{"encoder_arch": "vgg", "image_size": 64, "crop_scale_min": 0.8, "loss": "sigmoid", "embed_dim": 128, "encoder_activation": "relu", "text_encoder_norm": "layernorm", "text_encoder_norm_position": "pre", "init": "trunc_normal_002", "residual_init": "scaled_by_depth", "optimizer": "soap", "max_steps": 4400, "lr_schedule": "wsd_sqrt", "warmup_steps": 220}
Rows from block 8 of the image encoder of a small contrastive image-text model, named by matrix and row number. Each number is 500 + 50 x the weight over its row's rms, rounded and kept within 0 to 999. All counts start at 0. Numbers have three digits each.
Before each channel's rows are labels from the 100 images, of 14848, where the channel reaches its highest value: "top examples" is what is common among them. Only what is clearly more common there than usual is listed. The data: drawn human figures in many poses. In brackets: how many of the 100.
# conv: 3x3 conv (encoder.blocks.8.conv.weight, 256x256x3x3, each kernel summed), inputs 111-147

top examples: sitting (81); white top (38)
conv.239:558505611554537497417492490491497510636543522504559487543496564527548499477475481530450618531510477369587513534

top examples: pink trousers (47); pink top (35); squatting (27)
conv.81:552475470524507584432497541653470497526531490439541570575519479540538559451489480507530482495479510507495573454

top examples: hands on hips (99); green top (43)
conv.225:520569500516527516556526578509529577488416510436525466520442526466462534561508530510570426514531550511451501488

top examples: white trousers (57); white top (47); lying (33)
conv.133:488645508528432455476473564365434494551517431486485470463476502516562466525505455419522463550481479445551564503

top examples: brown trousers (67); brown top (34); squatting (29)
conv.46:487569511572570524529424498538472505499585447501500395432476470516604503523466608451510450431483526485442466404

top examples: walking (46); standing (43); green top (35)
conv.27:504588498542544579575508620471563483340539591407389496543443506488573556584578491502433447505533433499513430401

top examples: pink trousers (68); squatting (41); pink top (41)
conv.132:457518493591549370420514494514494467480527417466489529484538448487524490513460550434536525485524498573539548578

top examples: kicking (98)
conv.228:465500522482417493447437521537475481390541446512540523531500575451525542503524481501485394481481444414456471517

top examples: pink top (60); pink trousers (45); lying (32)
conv.202:502591493512523506515493439628456450505471490494474495577521425491568523532560511382489538471501373476472586570

top examples: running (62)
conv.248:444422597530659501496501542462527458486475523519479446541609534533462460474486485516541495536395523474534538559

top examples: standing (100); red top (30)
conv.115:512515429498510469457475477479504466566547490564460481465514481499574523486559473447501513437488507480381569484

top examples: lunging (53); kicking (44)
conv.244:528546569436453541445522549590444511437486427543531500516493570467472520518442440454393459535500502479525506552

top examples: lying (53); lunging (47)
conv.227:480606427568499530560476604455529536506487566458443524540616517545517463383403471519481537521523586650438522563

top examples: orange top (85); hands on hips (36)
conv.102:419562543484528484426519438434441525509569459425485450604497459473563558538579433492529551492546475421488545518

top examples: standing (100); grey trousers (26)
conv.241:507530613448469504472495559546535519445461558484525512502438462520490543543508501481464475524513430524464519678

top examples: kicking (99)
conv.5:483490483498626524515476513500495387498571491486612512496668495478529510470559460468565497502487495508476437549

top examples: squatting (100); grey trousers (27)
conv.138:456498471470459481583490515497471525530475467499506473558476501522425499524478508511455446529364515524443545412

top examples: arms out (96)
conv.174:442521501480508503499535494516564538544555513598436464542485509435588547474528410490480518525493354496519531518

top examples: grey top (73); grey trousers (28)
conv.3:485537493429420406455455544623539512493553525472458473471494548511573582476465564443479489534564545508451503555

top examples: white top (56); white trousers (44); squatting (32)
conv.179:544554491516486492427474478485494467582475444536405511460492631484589411530464481474557394574564492557548454466

top examples: lying (61); red top (49); bowing (31)
conv.0:582497430527461529458465499449457496570422511366486453542538471561543571414400456491455552478473501465489397553

top examples: black top (81); splits (29)
conv.221:500480558477462474437596532465504581495568511417484519478468501484610523555500518436534487582433465510485429501

top examples: running (51); lunging (31)
conv.217:417516485602505534339417473485480481469456468484441486467471551427495465458482495491580509452484493498531553639

top examples: grey top (50); lying (42); grey trousers (36)
conv.17:476476463512408452427540565433491494542556498472523422532481545584616493482560433496556595531493517507518485511

top examples: yellow trousers (53); yellow top (47); sitting (28)
conv.160:456552520483488495469462483517492524455515498488549378496457499472542533504511496503467569561513488463572511495

top examples: purple top (73); splits (43); star jump (40)
conv.60:574552521470574460501492445522596523496528490486500477497501638601490384498419571442578500597438510529506447543

top examples: arms up (100)
conv.92:449494563484434516541450496503439486354583501454444509469485545571502563426493462529563507476585510536461515456

top examples: green top (64); green trousers (38); squatting (35)
conv.161:597530485495560511480574433506484500495492495451469541446437386565501494450421501554473489534526539560456488485

top examples: yellow trousers (35); sitting (32); grey top (30)
conv.54:526558558518491518543560560501415553455503497494472515512431573523485518486488462423487454522539445542468534524

top examples: orange top (74); splits (67)
conv.16:406524473528516485445544529517505507512588526551500533544475433522506499500500499419510526533479453504519504496

top examples: black trousers (61); black top (43); lying (34)
conv.41:494570521507532573469465501495421480450495508527555428496497522513498539470434436537480459536462465503441506586

top examples: star jump (51); walking (46); white trousers (28)
conv.230:514478471598490470485634494472410512455505468434444469546504492516478516557448447478487525459475491518522491504

top examples: hands on hips (60); waving (40); orange top (30)
conv.1:432494543495538511460485468478462525580527463394470483466561490513530433547532451516579468505547512517500473572

top examples: black trousers (89); lying (44); bowing (29)
conv.249:464498538573515464445467482518531421496533515435500478541431503555538432542550564431529491506494508468499494491

top examples: grey trousers (56); squatting (31); grey top (28)
conv.255:495410445483518471425458474543563514454477516427534571398483396549561546481533562532477511353464433468543372553

top examples: yellow trousers (49); yellow top (49); squatting (44)
conv.122:469588465503481552450500531450491514465514576430503418507461485481587632483390451522514594530468546488495544537

top examples: sitting (100)
conv.124:584468559539463430448535547452509472524495489517481501502453486507509562587559438468555435478480480535545508412

top examples: kicking (96)
conv.148:446471458423426500560528496504511467511466568528560495457622478545478543480492502495498518465532534580439486422

top examples: brown trousers (38); teal top (35); squatting (27)
conv.180:475399546528487483463543518585443546488519507575549391603498404558482521480342509512565484504487488483473406507

top examples: sitting (42); squatting (38); purple top (35)
conv.152:521588525559470356383565557564538478478491514489451530577561438533570575544466481398523495633496469485497642525

top examples: brown trousers (69); brown top (32)
conv.80:544515539515516485518471501524542472480476509417501442433514380519522440390583626558463479429558491474519497462

top examples: waving (93)
conv.213:483542482461468521557539549514501478540527490501551584465553443475539523512503529416442517504486634531504406442

top examples: waving (99)
conv.73:514495539512474486535582510443504509555559538437561482568484484506509485487513494457502642480532595466529453403

top examples: standing (100)
conv.242:438472440587524519453467459523536502464464471576472504458518560569567504541545516466463517503391504492499490477

top examples: waving (56); arms out (44)
conv.187:545465412570509539520410508456458475439513525419398529508482514461554501519544463433599496514369482343461517509

top examples: black trousers (56); black top (44); bowing (30)
conv.95:424441536483490493422486605530463534569454465460524451464510489559520570555428533427484466569480474561473499499

top examples: grey top (61); red trousers (47); red top (36)
conv.178:492536515496477425480479575591600522531521516408411511520476459577498503478422581583524469474491549443496457521

top examples: sitting (88); brown trousers (32)
conv.181:492476476572432505404517556480502545425543448542544487430511486545477463458586473525437533441538492516568542493

top examples: black top (41); lying (37); black trousers (31)
conv.53:474488537501504504405502592594606523498521481523571448501488570546455509457488511400407447549475525468440495582

top examples: lying (68); black top (25)
conv.55:535458508528520553552581528493488516557473486451600512508445455697462515593461434414465511547526434465481472490

top examples: handstand (73); standing (27)
conv.83:572522458470497516522580525468496508477502486549458504503485513598560480480498499440488381439589537561436558563

top examples: white top (86); lunging (45); splits (33)
conv.109:519551477456522517499599547511490503487513601449586504474512545441501469416503515535432404494519528609493491524

top examples: walking (80)
conv.135:551513563583546434528581527438491545567488521439450436538486552509543493478506517505477541523571525648500490574

top examples: squatting (100)
conv.215:519489586525434463404485584521491498491468444545397481579445473505483516544455521531452474534531480456508527447

top examples: hands on hips (93); yellow top (37)
conv.67:475531477482493507596539481473482619483406518493491492487559499516470521573427464494625546538596499520506509492

top examples: lying (100); black top (32)
conv.143:455530532443467444579635530483547552441502543445612468461685492553458470490479527499467446522527462637520443452

top examples: squatting (80); white trousers (68)
conv.168:543498508560448502505512507489492518462540498565536553490514510590425451437414482515524539560472520402497511517

top examples: squatting (73); black trousers (35)
conv.12:490532523478547451517443566449510497490570480448512484457491579473495515479487433479369499479461483696498467556

top examples: walking (72); black trousers (38); grey trousers (30)
conv.151:543544508481484510510603604524475447464463514484446530493488597567529504575506468542459514491552532639463524617

top examples: arms up (40); walking (35)
conv.76:487528486448498562516447523430478539562447457535410450456502500454519505505468563485530535494487437400447488403

top examples: handstand (35); splits (32); white top (26)
conv.177:446526453437485525457483488505507561608646481452482483499518552465543497483479478486536466545469423535503495495

top examples: orange top (67); squatting (52); teal top (25)
conv.43:463520532597537569392498439378446570492508545474506468485564515468476540500490531583549533551527518411504551496

top examples: purple trousers (56); purple top (45); squatting (38)
conv.157:633566463411451449469470395564568437475522499550507366582535534526534634495463513386546567509522497488536542531

top examples: waving (100)
conv.171:438564487469464487515573495487435512580532480357446504494539512339502480469495514481462389511483538508514482520

top examples: white top (78); running (45)
conv.127:445514538578529529401504486465516493532473522517501533538458506504508541478552377523575470539486574516539502504

top examples: lunging (65); grey top (27)
conv.11:435556440520496522483535485431469522368515459508527460459446525449537531561526476434437470573535587574420487509

top examples: teal top (52); teal trousers (48); squatting (30)
conv.30:522575471470528506413483466536449486471498469539506512516492414483534558449522522567518514474487508473491442507

top examples: standing (99); purple trousers (32)
conv.33:456415420473482498515562490572480445561407472508499412571424569499466543532432505460470382537415569506555563549

top examples: walking (100)
conv.119:433568497619328502479661479445478552485476456590531492501484480536536509486501485466507517540480411418470560488

top examples: lunging (83); white top (29)
conv.190:486482472485454492606619603478427487489527533383424486515429496462547503554552506515486491446423454500481483497

top examples: walking (100); black top (29)
conv.134:463455457505463534438566467555466488584587531555583520501476567460506470483577533527497593556423543530415538457

top examples: brown trousers (83); squatting (45)
conv.42:566595541447476540455438556463511491470517509500525464457502477565584509446560514418512481456434501458478447533

top examples: handstand (85); blue top (29)
conv.185:493551425465442532562491504472511551480521419450484437544526500503488469601526515496464500509496570592459502452

top examples: hands on hips (100)
conv.47:483456478517477482448548512482517402441501513657536447499514563494509496498479545550547502490508487497498487493

top examples: orange trousers (69); orange top (38); squatting (33)
conv.56:452508485515475548495443473521403528548499476503545483529462527537497510479518411575555443501496473504531564506

top examples: standing (100)
conv.128:548507561471495508438480544502468542349536554541446501464518476527553543489526518518400459483473580498489438565

top examples: black top (53); brown trousers (34); squatting (30)
conv.194:451478472468482643411523531417456419425551521549556348434422404570635504440505432474551510476478487502535504515

top examples: kicking (98)
conv.120:426469456478541489577532528392451464417441496490566541517422498475534506557529496482507525461470493420453509433

top examples: red top (69); hands on hips (46); lying (30)
conv.175:548460449546502475481502594637511474483560423461479385528445401544587570432449506544424494397553526514471348516

top examples: star jump (57); splits (38); black top (33)
conv.146:562523488423559490441497539517551441411712510507514539466512524428535454457487542543525444390526575631563481482

top examples: walking (93); grey trousers (34)
conv.48:458483433514475471428532462542501467514492482557594449470485541494517594501577464408507514490500510380508480325

top examples: pink top (46); squatting (43); pink trousers (25)
conv.94:536497431534605371476541514541529523472569512458467571538512410436626564509372436420487440560491487520499516524

top examples: bowing (100)
conv.154:487479509543472485529452470500514593537444497614418491462495479427522533476419502467457431500489455518485525532

top examples: standing (99)
conv.59:477503583445567550601446568488417536486471488444515496543445487473486476497387464505474438472467526596540476523

top examples: standing (100); red trousers (28)
conv.7:550494587405499500597511541497560491518467563477512509519489494526473525582461539500439440524374526449372443553

top examples: waving (97)
conv.201:532462503507408472525456489523448497432479490414527480489539527497437522566552476492528445487415599495485580529

top examples: yellow trousers (52); yellow top (48); squatting (38)
conv.126:487531482572411552435530583508511489526544424475518497477458500526528465456599422532494532449518491552527480506

top examples: waving (67); brown top (43)
conv.226:501419484440512481491447487528503501339510611542552501498471488544553497588509500521505449531482584437571460505

top examples: squatting (100); white trousers (31); brown trousers (27)
conv.137:535435554464441570415435506529485403404513569483457458494536466440549558509513461521456467470480577441456422432

top examples: sitting (42); yellow trousers (41); yellow top (32)
conv.237:512519515556577462348574579471419510433528480415486487489549496484515534496467424471549521559556482508481579499

top examples: kicking (71); teal trousers (28)
conv.129:556600487431561527510475524474591419448408533487479456564496610483494499534476412522492487502446490533494533601

top examples: walking (82); black top (33)
conv.232:474486504536478465535556529531456618514460447501575455507580591605492526513482560472503479503513504459572518359

top examples: grey trousers (56); grey top (44); sitting (27)
conv.66:490482448582445546517539439432492461491523501528505440430428491505541528589489546480525542390475517550493446450

top examples: running (100)
conv.13:464513487516566464504445535503524417527513578468380500452513477432518521520525464485558447531334523331524500448

top examples: grey top (48); bowing (38); hands on hips (34)
conv.23:458476429532490536578451489482553492587472513498397471589445565435590505575535502507504452475552441463467547487

top examples: brown trousers (76); standing (41); arms out (27)
conv.62:520509546477649517637516492511467572537477581483475530519552373612534513431439423512538470468521495540416492446

top examples: teal trousers (49); sitting (43); grey trousers (43)
conv.44:420517460463516485518559478414447508496478521517516408562454621516595460458456508525544533466556479396455464470

top examples: teal trousers (91); squatting (48); lying (30)
conv.186:425549507479511527543560527458423606478477487594510424620473459507478524545492443435472543532449519558397446493

top examples: walking (61); brown trousers (48); black top (35)
conv.57:473516489478480591541567630523501490515517540446409456548474524539508475447538501456530536501558530456424576507

top examples: grey trousers (62); grey top (41); squatting (35)
conv.253:495479590462462462455486480458524551531525473464507470450518586544573510641511491555550455468590505536436467515

top examples: bowing (50); purple trousers (36)
conv.26:522412477527471485540392428462500567513407520539563527534457510510574502491498595553522486538459455469531481455

top examples: yellow trousers (58); yellow top (48)
conv.20:446580454423517554400436481580545406520441503517582442517443548541523583467549448536419548537428489560462509471

top examples: sitting (100)
conv.101:483525624457528460499546535479516530436544445478511473569544532457478552423472474469534455463449479520538460497

top examples: squatting (55); standing (44)
conv.45:512504531431478506465418518499480531466412467529455523508533437532491477531446491514490406496592535473495476484

top examples: waving (92)
conv.254:558511508540491534569542516513502613476419448435498523512518474612459527517467498453554518519505568443459520411

top examples: blue trousers (38); lying (37); squatting (33)
conv.250:492561459500468505425559458342517496508483459519523464497539345579519483497570427604547544510417481441493504463

top examples: brown trousers (50); running (35)
conv.155:483509600512499575530435487520559483503486508418428420558473390561436484485530549512580466539466459551474542454

top examples: hands on hips (40); orange top (33); squatting (31)
conv.8:460510483514496543422509538550408402467503457547507484515447493530481641477576493646524568467499485503496440525

top examples: lunging (95)
conv.183:539518580540544520439500525540479514407479463464468525505523505478462518482532523507464492442468549439506503504

top examples: arms out (100)
conv.77:471496426513524475446461511532522540648554499452479526528425501471561555473538531478498429490450423421483467580

top examples: orange top (56); orange trousers (38); star jump (31)
conv.149:474526479512365458385489505449475452471445532485522493498413444481431530468426510513540559460443486572536470490

top examples: sitting (69)
conv.139:514494467479509447396452551494544522499529467579645493515574469363495512398511504462430513544451530501500548477

top examples: waving (95)
conv.87:450521458508654519487461471504455489437495472497433445532584436479488549502464490489558509499335465457487527473

top examples: hands on hips (100)
conv.40:512495409445487514651509482503495516631518477531438509545641514553449538498492418560534519510598414520550501515

top examples: green top (66); green trousers (36); lying (33)
conv.14:620544520530516469483465478501494498529535477485497578528455504438522513461510515592463487540470543510437499525

top examples: green top (69); squatting (44); green trousers (34)
conv.131:530573508539465481439466554438530547536548493440483516567529416522565510533454479538536486498603597493573416553

top examples: kicking (100)
conv.164:529511492480507489364501509527494513467527430517560507509586509441458552488440439470568523497501516491503497529

top examples: sitting (100)
conv.144:470542531572510536502453532494461511483449480467557529543524482574456537479537418475463485500483494481511506544

top examples: running (100)
conv.96:469438481509508446559474473459492545447433559498490485455435479526497552525538485499585425468438436415525442480

top examples: hands on hips (74); squatting (25)
conv.246:423510490448420514597475521453569505455468429463503483530612443491552518523476401472448536483598442524442480577

top examples: squatting (96); white trousers (25)
conv.150:482611464488382501531483500444444469498622518500481532516433518526545467494506521500565485489461477501497524457

top examples: arms out (100); grey top (29)
conv.32:425569456504516467515569552557406546391487550537444513501453500561558496513488427467512448575482468528429473489

top examples: yellow top (60); squatting (42); yellow trousers (41)
conv.173:544657497537424530447450471420469526530496459504486609462568448558539475440381545485503524514513569555517500530

top examples: bowing (100)
conv.208:498507479562476506452504506538497410414435494515481536541374518464522483517528441434513448484481505429479514494

top examples: hands on hips (100)
conv.2:561523443485494465505526511472466515553532481444452553520507573513485562494600496525470521507584520509519514501

top examples: running (94); grey trousers (27)
conv.170:574471435551496520477560496503479526533554464433528517525427509404501472494515463503554444456476417462392430462

top examples: squatting (52); sitting (30); brown trousers (28)
conv.198:573501529474526515495475612485382462504395568485512503494499492513451487553489440493514438529409485585475511646

top examples: star jump (99)
conv.117:473502498516634545560517511516429470442488594454445555454420557538507523524481466465453583480485486718513512508

top examples: arms out (99)
conv.113:568479468473479499480517524531511460507429529556425485477513497604518464513487505471550520524408555561450497508

top examples: pink trousers (57); pink top (40); squatting (32)
conv.100:360561584417529474495491553594545517521451543496500467616495381589530567539508511496443497540578507525527480600

top examples: pink top (61); lying (34); squatting (27)
conv.90:454528506482479524543513462452498481542508504456491540574509384504452549437481539575531516385481509508446435506

top examples: arms out (100)
conv.91:486526504499531516466442542465458426422623522424456560517562532442552440461544403492552432500499528578478523599